config.yaml
model: "image classifier"
dataset: "simulated fluorescence microscopy of cells"
num_classes: 5
fused_qkv: true
parallel_block: false
residual_init: "zero_last"
optimizer: "muon"
learning_rate: 0.002
momentum: 0.9
Rows from block 7 of a small image classifier, named by matrix and row number. Rows with one number within an expert belong to one neuron, the router's apart. Each number is 128 + 24 x the weight over its row's rms, rounded and kept within 0 to 255. All counts start at 0.
After each expert's rows are labels from the 100 images, of 14848, where the router gives the expert most weight on average: "strongest on" is what is common among them; "place" is the part of the image that holds the peak. Only what is clearly more common there than usual is listed. The data: simulated fluorescence microscopy of cells.
# router: router (model.blocks.7.mlp.router.weight, 8x256, trained with AdamW), inputs 192-255
# up: expert up (model.blocks.7.mlp.up, 8x128x256), inputs 192-255
# down: expert down (model.blocks.7.mlp.down, 8x256x128, transposed), outputs 192-255

# expert 1
router.1 [122 143 119 123 114 138 135 124 123 128 105 113 102 158 124 148 123 132 140 136 125 137 200 151 146  85 115 148 160 157 130  92 133 119 146 100 118 147 166 173  99 102 142 143 136 105 138 180 144 144 131 143 123  98 126  93 134 124  98 133 126 149 100 116]
up.0 [181  52 108 158 113 138 104 111 124 150 107 153 174 101  94 139 111 158 117 157 107 125 109 100 107 149 135 120 126  81 102 145 126 121 162 151 121 112 137 145 107 140 103 105 115 127 147  97 177 109 106  97 102 134 120 123  81 108 163 113 142 122 167 132]
down.0 [142 125 135  87 135 127 140  83 150 137 175 152 126 148 133 142 166 124 127 125 131 141 151 146 133 117 108 172 123 146 112 115  99 108 170 122 136 135 159 131 135 123  99 132 149 154 121 158 114 137 132 111 163 148 116 129 157 130 136 135 130 156 113  96]
up.1 [111 113 143 139 117  96 143  93 171  85 159 142  92 136  94 137 147 132 130  88 111 132 124 128 134 117 120 144 102 120 135 150 106 165  98 141 146 120 142 114 154 153 123 142 138 117 150 123 117 167 154 125 124 143 137 124 139 130 134 160 111 122 153  87]
down.1 [137 113 124 145 119 153  98 177 137 149 111  98 139 115 154 146 113 116 125 132 137 130 132 129 100 152 114 130 158 180  84 114 159  82 143 111 101 138 140 138  95  76 133  94 116 143 125 118 167  72 107 138 122 139 132 113  95 158 121  97 109 151  94 136]
up.2 [ 90 125 133 129 125  94 119 119 203 118 124 168  92 140  92 107 137 106 102  98 132 112 129 106 124 129 167 147 127  93 116 147 115 145  96 121 155 140 134 148 120 123 122 170 157  90 121 142 126 129 177 123 153 135 162 110 132 150 114 161 117 131 116 126]
down.2 [ 84 148 125 118 106 125 119 129 133 125  77  82 161 130 127 145 129 152 114 198 138 144 155 113 126 107 107  98 129 114 129  96 141 124 170 132 139 118 140 128 115 132 146 157 148 123 127 116 138 106 152 143 138  89 138 113  98 155 128 107  88 114  69 133]
up.3 [178 100 135 147 160 138 129 100 170 111 118 127 102 124  86 114 143 156 144 140 150  67  82 106 155 150 133 112 110 138 110 137  53 123  56 137 129 133 151 150 154  92 130 106 114 103 143 120 105 107 143 127 172 145 140 155  91 124 118 134 145  94 146  81]
down.3 [131 127 104  96 132 116 137 140 110 129 123 122 122 115 156 144 126  81 104 105 165 133 117 143 137 123 137 159 139 135 137 104 171 112 162  59 114 138 100  98 121 132 138 131 139 107 120 125 141 139 145 146  86 162 109 129 115 107 159  85 140 150 136 147]
up.4 [121 119 119 115 119 150 111 122 156 123 130  90 123 111  58  86 123 105 109 183 127 123 156  98 150 119 138 135 150 102 127 117 171 155 120 122 131 143 158 132 105 103 119 124 139  88 136 121 146 123 161 138  86 144 153 128  92 123 137 132 125 165 109 162]
down.4 [ 57 167 157 122 108  71 133 120 123 129 119 142 139 127 174 143 144 130 157 106 105 157 142  95 111 140 141 113 101 109 145 124  61 122 158 132 155 128 141 131 142 163 137 188 160 135  97 141 120 166 138 135 183  84 152  75 144 141 119 119  89  86 130  85]
up.5 [146 129 101 107 102 111 122 145 154 125 112 155 110 122 171 142 131 123 129 127  97 170 113 133 108 158 177 143 131 114 162 132 133 136 156 123 125 129 129 169 122 124 120 113 123 165 116  97 129 174 122  89 141 154 128  87 143 132 132 104 157 130 133 132]
down.5 [166 112 145 150 165 121 133 137  64 115 116 149 146 143 166 140  99 149 148 133 158  59 130 153 116  89 107 122 164 153  92  89 116 109 104 126 139 151 140 146  91  94 121 101 121 145 141 161 104  93 122  91 139 138 112 119 116 130 120 144 106 124 101  97]
up.6 [101 155 115 144  98 125 157 164 115 133  94 123 105 141 137 104 147 138 138  93 135 135 115 155 119 132 118 102 129 157 111 117 129 115 132 156 139 122 101 146 124  68 139 108 109 126 122 114  97  71 138 158 174 150 118 142 128 126 117  95 131 178 142 143]
down.6 [143 142 117 110 174  89 104 120 137 117 120  91 195 143 129 108  89 138 112 100 133  97 128 137 145 103 159 145 131 110 155 140 135 153  91 138  91 144 136 176 128 123 135 137 126 115  81 118 114 106 111 133  73 142 137 100 107  96 142 125 134 105 101 132]
up.7 [145 116 130 105  85 121 133 149  93 156 112 142  69 153 185 155 149 142 135 101 151 186 143 140 122 125 145 113 117 170 157  92 101 112 141 112  81 106 130 122 137 135 124 114 108 153 111 123 127 129 115 127 167 137 107 125 155 117 142 103 156 118 153 125]
down.7 [149 112 148 115 127 121 134 121 152 136 146 145 155  81 115  98  87 107 143 120 122  79 117 144 135 104 119 128 155  79 153 151 135 181 126 132 123 135 145 156 158 113 115  86 116 126  87 103 103  83 129 144 112 178 136 144 122  82 153 116 146 140 144 151]
strongest on: red stain; crowded; cells: ten or more
place: top left; top right

# expert 5
router.5 [156 141 107 151 166 179 120 144  97 136 128 133 164 140 148 144  72 132 120 124 162 106 131 143 119 113 156 142 146 171  96 121 161 114 140 122 108 142  93 148 115  96 150 157 148 137 128 127 157  84 125 148 113 153 123 127 117 152 125 110 113 147 135 146]
up.0 [ 99 148 138 153  73  74 135 111 119 147  94 121 123  90 111 109 142 120 140 152  82 124 136 116 143 154 130  99 132 146 102 125 160 137 133 110 132 124 140 147 119 147 144  90 123 115 122 121 168 125 100 129  65 123 144 172  98 132  94 108 159 138 110 103]
down.0 [122 138 163 149 158 141 135 141 129 141  89 151 119 137 136 137 141 121  80  95 109 121 115 132 159  99 119 150  92  96 128 107 195  78 156 135 143 120 112  99  97  80 129 131 123 137 139 179 175 118 143 108 163 124 116 132 169 109  99 175  84 123 137 132]
up.1 [109 141 143 135 124 152 144  95 136 172 103 136 127 121 121 121 122 162 106 159  86 119 105 114 129 150 139 114 122 153 129 143 105  92  76 133 140  90 140 166 129 147 103 126 112  96 155 126 169 178 153 142  98 126 161 132  58 110 142 110 105  88 134 125]
down.1 [147 134 118 105 128 134 114 120 136 138  67 107 114  99 136 119 108 114 142 152 135 160 123 117 163  85 133  93 146 128 113  75 126 155 136 119 128 125 130 129 154  99 192 114 118 107 104  93 131  91 129 134 118  92  92 124 123 132 117  85 108 131 109 168]
up.2 [114 120 154 105 109 114 128 152 125 132  88 116 119  98 170 138 108 131 136 124 171 147 138  90 140  96 141 110 132  97 154 122  85 118 127 128 120 108 124 159 120 130 145 214 125 134 106 127 128 121 159 155 120  86 143 108  85 135 112  95  84  82  96 114]
down.2 [108 133 104 135 139 113 155  72 149 131 180 128  90 157 106  94 176 120 127 108 113 120  91 129 149 136 117 122 112 157  91 151 124 160 122 122 147 145 116  89 117 136 130  55 111 116 157 113 125 154 126 114 109 159 141 193 150 137 131 176 149 161 174 125]
up.3 [122 119 128 136 128 117  84 129 157 135 115  96 177  96  75  98  94 113 106 134 154  97 135 105 114 132 151 114 143 101 134 130 173 117  99 133 116 132 142 152 120 123 151 123 104 114  97 122 147 111 122 143  55 108 154 141  85 127 114 100 102 129 102 133]
down.3 [139 143 138 148 144 155 170 134  63 116 113 136 101 141 186 149 123 144 125 128 147 135 124 144 133 154 116 126 129 134 102 134 115 145 161 136 165 131 105 117 130 109 109 111 152 133 168 147 118 127 122 132 201 152  82 133 162 116 145 131 165 136 151 154]
up.4 [144  76 154 130 128 130 143 110 124 160 175 114 111 103 168 136 176 124  99 152 108 160 127 116 112 123 143 159 103 135 134 142 115 153 151 124 127 125 112 100 123 165  80 107  78 142 130 121 146 134 117 128  47 134  99 102 149  87 142 101 180 113 154 176]
down.4 [128  98 110 129 124 126 154 148 148  48 144 107 132  88 118 146 198 145 121 124 147 103 116 138 154 119 103 145 142 103 108  94 143 112 136 144 138 118 130 115 114 129 120 152 135 138 161 134 146 111 140 132 160 108 159 103 107 166 117 154  83 134  87  86]
up.5 [109 122  84 112 128 150 144 110 126 145 122  90 134 149 114  93 130 129 111 138 116 137 106 128 164 135 110 118 122 138 143 152 151 141 101 100  85 144 125  78 107 153 143  95  83 143 145 117 145 138 128  90  69 122 118 195 149 115 136 116 149 156 141 126]
down.5 [135 123 148 143 132 113  99 123 113 100 120 169 128 100 124 126 122 121 128 115 146 116 145 151 124 132 148 164 128 112 117 117  87 123 142 157 172 107 125 131 133 101 107 172 163  97 110 168 137 151 177 148 183 113 141  52  98 132 113 153 120 106 134 116]
up.6 [146 114 166 163 135 108  90 143  88 124 117 164 125 121 167 151 131 145 144 101 167 133 157 123 136 133 133 113 132  97 114 123  72 124 151 159 117 122 136 118 132 106 127 159 142 131 117 143 123 122 133 127 178 119 109  62 124 158 105 132 139 114 128 145]
down.6 [107 149  84 110 140 141 109 115 154 133 142  91 126 158  91 102 136 131 121 136 108 151  98 126 133 126 110 157 121 131 129 137 130 150 117 113 114 131 121  97 133 165 144 112  99 149 134 108 130  96 124 111  87 144 148 200 177 109 145 114 116 169 128 119]
up.7 [127 105 133 140  83 173 137 161  94 150 126 142 104 161 153 128 104 148 117 124 126 135 115 119 144 124 112 130  88 135 137 115 106 119 103 117  93  98 117 111 141 149 132 106  97 169 174 136 132 149 113  98  90 126  95 149 150 106 137 121 132 138 157 123]
down.7 [109 156 130 100 191  92 122 120 159 108 125 153 163 102 107 104 128 104 126 156 124  80 157 151 120 150 147 128 124 115 153 108 127 105 149 144 135 155 128 144 136 116 122 156 200 107  55 143 130 133 126 151 142 131 177 118 110 140  96 128 119 106 115 148]
strongest on: green stain
place: middle right

# expert 4
router.4 [160 127 123 160 110 106 100 124 130 129 142 158 142 123 119 100 114 157 131 106 166  84 135 132 131 155 164 122 145 100 149 134  79 130 112 158  77 142 131 137 149 123 135 137 127 138 147 138 108 138 124 116 125 166 105  89 107 136 107 121 160 129 159  90]
up.0 [156 127 136 127 146 138 133  87 189 136 104 132 109 132  95  96 151 111 108 130 133  76  87  85 164 139 166 135  98 111 109 113 120  95 121 183 141 118 133 124 122 112 109 147 148 105 148 142 130 112 152 147 113 138 130 108 129 139 168 147 120 145 169 100]
down.0 [129 121 148 152 141 150  97 111  71 130 127 112 156  74 165 143 116 168 158 118 127 152 155 123 142 136  93 128 132 173  95 121 157 154 156  74 128 131 105  93 147 103 124 122  88 168 155 154 150 104  67 136 138 146 127 118 125 108 115 117 116 113 151 132]
up.1 [ 97 164 135 133 107 127 118 149 106 154 132 125 132 138 168 140 159 152 149 121 134 154 135 159 116  78 124 100 129 132 135 122 126 108 153 143 134 124 155 143 113  92 184 116 146 123  95 128 143 102 122 155 173 100 160  85  86 146  95 117 115 127  67 183]
down.1 [107 115 115 130 133 131 152 126 128 100 121 136 120 121 109 107 140 124 111 110 122 138  78  95 124 150 128 141 121  84 161 179 125 141  78  99 129 131 100 125 131 145 142 106 125 122 144 118 119 209 124 140  95 143 166 163 143 114 118 165 140 112 137 110]
up.2 [182 139 109 157 120 191 121 129  79 157 163 136  96 183 101  99 150 144 129 128 138 137 108 148 134 107 111 122 117 155 147 118 134 114 139  84 103 110 109 119 103 126 139  87  73 144 122 134 132 122  89 113 133 150  91 158 147 101  93 144 127 158 147 145]
down.2 [ 73 172 175 110  98 116 141 119 208 122 151 123 134  91 114 164 146 133 145 160  91 149 126  91 145 132 145 117  94 122 114 171 122 126 132 120 171 152 123 122 150 149 161 164 176  98 145 115 135 125 166 147 135  95 166 125 105 133 102 127  95 110 109 114]
up.3 [ 63 122 141  97 129  98 128  92 206 128 146 116 111 162 143 127 151 137 111 112  91 116 130 117 141 137 136 143  91 100 123 141 116 132 137 104 160 132 115 128 121 152 136 170 161 118 103 150 129 174 157 130 115  87 163 160 135 132 147 143 140 116 132 111]
down.3 [179 123 114 164 123 168 134 158  78 122 142 127 125 111 126 101 116 111 109 116 128 162 149 130 122 154 126  93 168 134  98 116 163 108 157 124 141 128 127 121 119 144 146  84  80 136 187 145 160 134 144 151 122 134 131 115 117  96 123 131 121 161 161 125]
up.4 [133 166  92 148 136  88 120 122 121 130 131 118 131 173 106  99 142 108 133  92 101  95  95 127 136 125 146  84 132 152 143 117 130 144  77  76  90 123 114 153 129  99 141 102  96 120 106  93 120 133 116 115 133 167 109 122 126 106 156  86 152 138 157 126]
down.4 [117 102 136 130 128 145 100 134 133 145 105 100 144 111 161 168 105 143 124 157 173 133 164 110 100 117 160 160 114 113 155 126 127 118 144 130 111 109 125 108 118 155 130 181 144 135 110 134 149 145 106 126 118  80 123 131  90 139 119 143 105  58  91  94]
up.5 [129 185 115 127 154 118 120 124 133 140 160 144 187 152 125 113 118 112 130 141  94 116 115 105  98 171 179 137 144 135 103 150 161 141 130 112 155 131 114 123 117 132 137  87 141 104  54 132 153 127 144 143 165 148 137 148 138 120 147 137 107 136 136 154]
down.5 [170 107 122 159 131 143 153 120 145 107 156 174  96 130 145 124 148  95 121  97 128 125 109 162 119 132 143 148 140 113 129 132 152 106  35 108 140 149 147 170 148 104 124 123 114 121 141 152 103 158 121 130 168 189 126 114 151 171 109 171 149 111 189  92]
up.6 [ 91 127 166  94 115 136 143 140 136 121  80  91 104 149 141  98 149 107 125 123 140 142 119 148 124 134 131 122 128 151 149 126  70 132 138  98 172 141 154 133  92 148 161 150 153 127 113 116 128 111 155 115 196 139 126 119 156 160  92 105 103  88  79 147]
down.6 [130 102 150 142 171 108 144 140 132 161  96 172 153 118 164 112  94 128 135 133 123 160 128 143 111 128 173 142  99  88 141 124 142 130  94 131  96 106 124 152 148 170 109 134 172 152 108 116 122 171 108 122  63 113 115 145 115 111 133 155 135  74 148 148]
up.7 [161 132  95 140 138 129  95 139 109 143 160  94 154 139 142 121 144 136 143 159 131 140 117 136 127 158 125 114 135 127 131 124 186 141 139 145 101 134 109 114 112 113 130  62  77 147 136 133 145 108  88 124 121 190 113 158 139 117 137 106 162 165 147 135]
down.7 [ 63 148 137 128  82  67 136 111 151 138 134 121 138  98 137 153 142 131 108 130 117 110 105 109 114 145 138 144  98 121 138 155  82 141 133 115 161 108 121 123 140 132 114 176 159  99 121 149 125 148 124 145 164  71 161 105 115 116 148 134 111  66 143  90]
strongest on: cyan stain; few cells; cells: one or two
place: top centre

# expert 2
router.2 [124  92 176  95 134 161 117 104 152 121 143 103 171  68 140 142 166 108  98 159 139 115 106  88 121 116 111 149 109 164 153 120 160 163 144 125 148 122 148 116 125 167 167 152 131 114 114 117 124 113 141 139 121 153 173 125 121 106 136 103 145 125 102 127]
up.0 [123  98 152 117 133 123  97 125 146 131 105 125 144  77 171 137  97 102 151 110 156 145 132 110 120 141 186 151 143  45 132 164 128 133 122 160 102 155 114 122 159 128 136 165 114 119 105 119 129 121 114 121  93 134 129 121 106 145 121 105 126  83 122 112]
down.0 [ 97 163 105 131 122 100 131 113 145 109 132 148 118 186 103 106 160 128 113 152 117  86 132 131 147  95  92 124 113 143 127 120 113 118 145 122 163 129 142 132 113  87 151 141 171 114 105 164 125  85 162 155 196 116 156 113 104 158 128 137 115 161 125 128]
up.1 [100 117 115 115 105  97 139 130  86 130 113 151 151 198 129 155 114 117 150 123 146 162 147 141  85 145 129 138 116 158 124 123 151 140 149 135 192 157 129 133 129 106 133 101 151 137 158 144 116 127 107 102 104 102  75 165  99 117 126 151 139 164 107 110]
down.1 [152  80 136 126 102 160  88 157  82 149 128 138  96  81 123  90 178 143 123 122  91 173 105 152 117 138 119 155 113 115 169 142 112 132 158 130  96 116 123 131 166 106 109 130  94  61 132 149 139 125 111 110 134 166 110 110 119 157 124 136 123 137 148 121]
up.2 [127 156 140 100 127 144 175 152 104 120 112 133 144 171 201 168  94 138 143 141 114 143 143 144 123 159 131 122 126 145 147 108 105 141 137 156 143 135  80 122 133  93 125 141 111 160 163 126  89 169  89  93 174 150 100 124 134 122 130 126 147 154 113  97]
down.2 [122  73 116 132 106 167 155 116 153  92  92 127  67 133 122 157 131 132 110 112 155 147 116 120 108 152 148 166 158  97 134 169 150 175 134 130 130 132 128 144 118  80 119 109 125  60 130 138 105 128 144 111 149 161 134 104  95 166 124 136 151 132 139 135]
up.3 [ 90 111 140 136  90 142 129 111 149 137  93 160 106 127 140 139 135 143 106  76 127 186 110 106 123 111 143 120 108  79 148 143  75 136 112 104  91 146 122 157 171 158 114 145  94 120  99 115 110 147 157 129 146 115 120 110 150 144 122 128 109  84 121 119]
down.3 [122 145 111 126 150 120 139 138 115  91 158  97 157 164 127 110  90 150 152 142 139  89 160 172 131 143 123 144 165 156 137 146 174 144 141 166 161 152 133 118 119 111 135 115 111 126 129 126 168  84 108 124 160 140 159 134  83 121 151 130 160 188 148 155]
up.4 [117 123 111 113 174 154 100  74 173 124 132 114 143 124  63 121 164 133 139 143  91 121 122 121 133 110 116 120  99 129 158 112 155 171 127  90 112 115 121 128 141 155 121  76 119 130  83 105 124 142 113 110  78 151 118 164 139 107 143 140 164 138 130 145]
down.4 [140 134  83 127 129 135 118 141 141 147 176 109 162 140 112 119 143 129 119 152  87 137 123 134 144 131 123 121 116 126 172 134 130 131 124  99 110 112 116 111 128 154 112  87  88 169 148  99 140 165  85 102  70 142 118 169 175  73 168 136 131 156 157 146]
up.5 [133 116 133 114 148 186 121 150 111 127 104  95 104  93 143 149 115 131 158 178 139 173 153 131 132 112 103 125 160 133 119 110 165 121 160 144 134 127 123  99 130 140 124 123 120 143 176 123 131  97 117 133 102 115 109 130 107 137 135 116 127 152  93 142]
down.5 [109 129 156 125 121  96 141  96 162 146 149 157 109 139 107 122 134 121 107 102  95 112  85  97 118 138 146 115  88 106 124 117  84 143  88 107 108 138 136 128 153 139 107 134 149 104 122 131 122 173 177 112 159 109 128 109 134 127 112 156 112 104 170  84]
up.6 [132  98 146 144 139 133 100 145 121 107 110 150 124  88 171 131 106 103 135 108 178 119 143 135 121 139 165 151 160  73 107 164 142 128 124 173 147 149 127 115 147 105 115 166 139  96 120 147 130  94 138 145 143 148 140 106 100 158 104 123 137 117 123 127]
down.6 [ 65 153 163  98  97  70 131 117 156 129 117 105 146 150  99 127 134 175 122 161 111 119 141 114 144 105 112  97 106 124 135  97  86 130 174 137 134 105 140 117 125 126 166 177 168 107 137 129 135 128 177 121 140  81 143  77  97 139 130 118  81 132  83 144]
up.7 [147 143  95 143 119 104 112 113 130 130 153 167 134 124 162 144 140  86 124  97 103 140 110 119 122 107 150 180 125  80 170 117 121 129 130  97 151 151 120 154 143 166 128 158 163 171  79 120 132 172 155 118 158 140 129 130 168 125 119 165 126 133 130 116]
down.7 [ 66 174 174 137 109 137 149 101 133 118 135  93 171 128 130 107 138 162 129 154 116 138 138 101 151 144  74  78 132 125  92 157 120 112 132 134 124 122 148 120 118 112 147  70 105 111 179 146 171 120 130 138 153 112 132 153  85 124 134 115 141 144 102 131]
strongest on: red stain; few cells; cells: one or two
place: top right; bottom right

# expert 6
router.6 [112  79  97  93 121 137 117 129 166 118 168  98 126 133  89 127 116 181 103 147 106  87 113 116 152 132  97 132 140 140 156 185 111 157 121 117 133 131 101 109 105 128 145 131  95 152 161 117 159 125 153 112 110 152 165 159 142 128 136 111 114 171 140  98]
up.0 [189 107  97 147 159 157 116 125  76 134 164 157 145 120 107 105 122  74 105 103 141 117 126 126  97 158 150 154 159 111 134 140 190 116  80 127 133 148 134 129 121 147 108  72 108 115 113 140 151 147 112 131  97 172 120 169 139 117 120 151 161 137 175 136]
down.0 [ 74 131 143  96 116 112 137 140 168 116  91  90 117 136 123 144 128 187 141 151 127 139 124 129 156  99  88  99  95 132 129 110  91 138 164 136 132 103 125 118 140 112 146 192 140 141 141 106 111 105 139 137 123  75 137 106 105 153 147  98  95 116  77 116]
up.1 [183 125  87 154 152 149  82 154  96 132 140 120 165 110 125 113  98 102 126 139 146 111 148 144 106 125 138 135 177 117 135 117 180 100 113 138 103 144 116 136 118 113 127  85 111 123  95 118 156  90 116 138  93 159 111 136 103 129 126 111 127 172 122 140]
down.1 [ 60 120 170  96 112 108 172 111 178 121 116 154  99 124 123 131 157 148 125 111 108 143 101 120 153 144 129 123  84 121 131 135  76 155 146 112 137 105 136 116 147 145 127 178 134 132 139 126 103 154 139 116 152 115 139  95 152 122 137 128 135  87 138 132]
up.2 [158 126  96 143 144 176  97 159  94 148 111 109 177 109 122 132 104 134 134 147 130 151 168 133 117 109 108 109 146 110 152  99 167 103 138 129  99 129 141 141 130 131 143 101 104 147 109 117 152 110 109 133  95 118  97 142  99 127 118 101 119 131  92 149]
down.2 [113 134 138 126 106  90 154  99 159 126 149 148  81 149 133 107 147 109 117 110 122  93  78 123 158 142 134 162 104 139 102 156 117 146 126 117 138 136 104 130 126 112 136 129 138 116 131 123 122 122 144 116 123 153 151 119 162 119 135 144 129 146 160 106]
up.3 [120 119 122 127 102  95 136 117 181 148 110 175 115 127 156 144 183  78 130 123 124 138 138  85 130 161 185 170  89 141 111 192 110 124 154 129 152 115 113 135 143 105 128 139 109 118 115  98 147 166 145  77 127 106 125 129 154 165  94 143 101  86 146 154]
down.3 [152 116 127 166 139 169 110 122  92 134 150 100 145 129 140 121 133  83 152 141 125 121 149 143 145  87 130 111 139 126 151 109 136  92 133 131 161 135  98 135 126  88 131 131 167 140 121 153 128 139 113 115 112 140 123 166 105 124 167 104 118 142 122 146]
up.4 [115 157 129 108 123 103 151 127 110 132 128 144 115 179 189 121 138 135 167 133  98 126 124 131 105 131 130 135 133 145 134 109 125 131 128 129 159 138 109 138 115 134 140 138 145 167 100 104 114 142 123 118  96 119 105  87 150 117 116 138 126 155 133 141]
down.4 [177 125 118 120 117 137 116 130 140 114 160 114 102 122  95  98 111 124 108 161 143 124 145 130 132 131 153 135 151 143 109 151 147 156  96 143 104 148 133  86 145 135 128 130  96  88 143 146 141 101 150 125 101 136 145 152  89 136 123 134 116 111 129 136]
up.5 [114 162  98 108 118 116 140 135 112 112 187 122  78 127 124 122 144 149 153 135 136  73 101 147 113 156  98 143 137 155 135 163  81 152 130  98 136 107 104 132 151 129 159 125 164  76 110 168 139 151 138 135 125 149 130 130 115 141 110 145 105 116 144 117]
down.5 [126 150 153 149 123 132 135 137 130 167  72 146 120 140 137 115 106  78 136 127 143 134 141  97 128 133 164 136 143 107 142  80  94 121 147 138 138 114 124 117  87 153 116 133 124 142 105 109 116 156 141 155 136 169  86 119 131 122 130 128 143  91 108 107]
up.6 [117 115 130 148 122 110 109  82 183 120 170 150 130 139  78  90 156 135 117 125 116  72  94 105 134 139 146 123 106 105 133 159 116 150  58 107 127 143 145 134 129 131 122 104 133  81 116 131 135 133 138 117  95 152 146 135 119 123 131 150 152 110 162  98]
down.6 [147 136  89 100 140 141 138 173  78 126 100  97 131 128 139 148 106 129 116 130 120 163 147 148 130 134 112 143 143 148 147 104 168 146 165 137 108 122 109 133 139 139 115 143 131 172 132 123 137 152 100 125 116 111 124 154 142 114 143 109 122 143  84 129]
up.7 [158 115 118 144 114 165 108 146 126 143 137 114 102 128 171 133 133 137 134 124 125 142 111 135 124 108 121 113 144 172 131 130 129 109  98 108  82 122 113 122 125 137 139  77  82 167 158 114 129 112  94 113  86 133 109 164 128 108 136 109 127 149 141 117]
down.7 [ 83 161 145  98 149  73 142 111 127 103 139 135 165 122  77 105 138 124 126 129  99 118 150 131 127 148 149 148 113 105 134 127 137 145 152 141 166 123 150 152 130 130 117 167 173 112  96 140 148 149 150 139 154 154 158  98 132 140 130 134 138 121 111 162]
strongest on: yellow stain
place: top right; top left

# expert 7
router.7 [ 72 145 138 104 139 123 175 119 113 132 105 167  86 157 150 104 126 103 160  97 122 153 103 137 136 163 141 141  96  82 142 140 116 173 136 114 183 145 126 119 165 136 147 150 127 126 132 128 110 136 144 114 179 140 127 122 112 127 108 141 148  90 153 159]
up.0 [147 134  84 142 123 126 135 118 129 137 110 117 100 117  82 108 102  96 102  89 137  84 156 115 145 115 134 149 124 116 144 102 131  81 128 104  93  94  91 154  80 133 124 160 119 147 118 135 119 134 122 115 114 101 165 125 153 138  80 150  67 143  89 133]
down.0 [149 150 143 133 172 110  89 156 134 131  93 105 156  81 125 134 111 134  96 202 121 155 155 117 135 116  94  80 144 127 121 171 118 101 106 129 174 127 166 116 106  99 130 169 134 109  93 141 160 109 155 160 125 163 136 135  80 106 153 106 152 128 129 142]
up.1 [117  91 126 111 108 106 142 115 164 132 131 134  97 121 128 188 151 132 133 107 122 155 134  97 134 103 122 151 110 147 143 118  87 127 124 121 116 117 149 120 129 182 131 140 114 159 183 141 109 181 125 110  99  82 122 107 141  99 132 174 105 115 113  89]
down.1 [103 177 115 141 169 133 145 154 118  94 155 129 137 157 140 102 119 130 121 145 128 134 110 188 113 148 108 122 129 154 116 155 159 130 147 136 150 166 107 133 128  91 129  95 158 111  79 120 126  73 121 150 188 200 148 163 155 166 118 118 187 151 132 159]
up.2 [131 165 124 116 148 134 159 102 127 131 139 107 184 136 105  90 129 143 114 151 129 117  80 110 158 145 114 103 104 153 118 113 181 150 156 126 105 122 105  99 108 123 131 129 138 126 110 107 139  96 122 138  81 150 121 191 129 106 152 107 127 152 121 133]
down.2 [124 104 138 124 134 126 133 115 126 148 160 171 109 135 186 150 138 126 148 102 105 160 163 150  82 127 144 147 121 140 148 132 104 120 134  98 125 117 129 124 124 150 132 128 133 149 113 131 131 159 114 106 175  75 144 131 121 109 104 145 145 124 115 103]
up.3 [115 123 172 148 153 114 121  92  96 133 123  92 145  97 129 124 139 153 147 142 129  95 131 160 131 125 120 113 144 115 191 103 116 144 120 185 167 120 150 129 114  91 135 106  75 136 160 120 101 129 154 109 145 124 120  75 125  90 139 142 186 120 131 112]
down.3 [102 141 101 134 114 133 105 110  90 114 134  82 156 142 174 167 106 130 118 127  77 123 132  93  83 100 137 169 164 155 102 152 125 102 113 108 154 133 118  87  84 138 128 160 162 141 127 134 132 186 145 131 129 127 165 180 169 175 145 115 125 114  94 121]
up.4 [ 79 143 168 108 134 137 146 133 151 130  95 108 133 138 105 148 100 132 133 181 105 131 175 145 111 113 126 105 135 140  78 114 133  83 150 141 180 121 130 103 101 109 133 153 161 100 136 114 130  82 133 136 150  96 130 109 110 165 110 128 100 120  86 139]
down.4 [146 113  77 138 156 117  92 116 135 114 130  96 148  92 107 126 109 104 129 122 146 100 117 129 120 128 138 152 141 116 146 140 150 143  46 105  78 102 131 144 127 124 153 122 114 119 122 117 150 120 117 142  58 132 118 156 109  98 126 106 120 143 130 112]
up.5 [111 134 167 112 160 128 125 124 134 110 116 128 144 115 112 137 105 143 130 155 134 115 165 166 124 138 130 127 150  93 107 137  98 122 145 156 171 118 135  83 140 114 122 169 187 103 124 156 127 116 143 136 156 125 118 124 110 156 106 154 122 131 114 147]
down.5 [157 120 119 140 108 114  84 115 132 142 118  86 107 120  95 141 110 136 133 131 111  90 140 106 122 137 130 105 120 168 127 123 136 123  89  97  74 105 133 181 120 121 137 133 100 109 156 112 142 113 107 123  78 125 114 121 100 129 169 100 138 104 123 121]
up.6 [126  94 166 144 101 127 143 145 134 114  90 137 118 105 164 146 101 163 150 148 165 148 125 123 145 109 107 112 116 158 118 143  90  95 113 168  89 116 140 122 123 154 138 161 111 135 196 148 119 122  95 116 120  88 114 100 115 131 133 114 125 103 138 114]
down.6 [124 156 106 108 155 129 128 124 131 156 150 175 138 136 104  86 157  81 128 127 119 123 110 154 133 142 146 158 125  87 137 113 162 143 146 120 158 157 107 136 129 106 117  89 130 128  45 110 111 111 134 121 136 206 136 151 163 125 118 140 138 154 190 148]
up.7 [118 119 166 123 173 122 131 126 168 113 104 153 134 115  82 122 101 177 154 126 106 119 167 160 136 131 137 136 122  83 125 117  98 130 149 155 147 116 116 129 137 125 112 196 173  92 119 152 111 106 149 125 126  94 113  90  91 146 119 170 136 130  95 160]
down.7 [132 148 125 143 103 115  86 122 132 140 143  77 130 119  74 130 115 148 124 135 109  94 138 101 108 104 126  92 154 165 127 104 145 133  92  89  88 127 143 173 105 101 150  81  99 112 155 117 137 124 122 131 109 126 127 118  99 134 130 101 104 144 124 142]
strongest on: magenta stain
place: bottom left; top left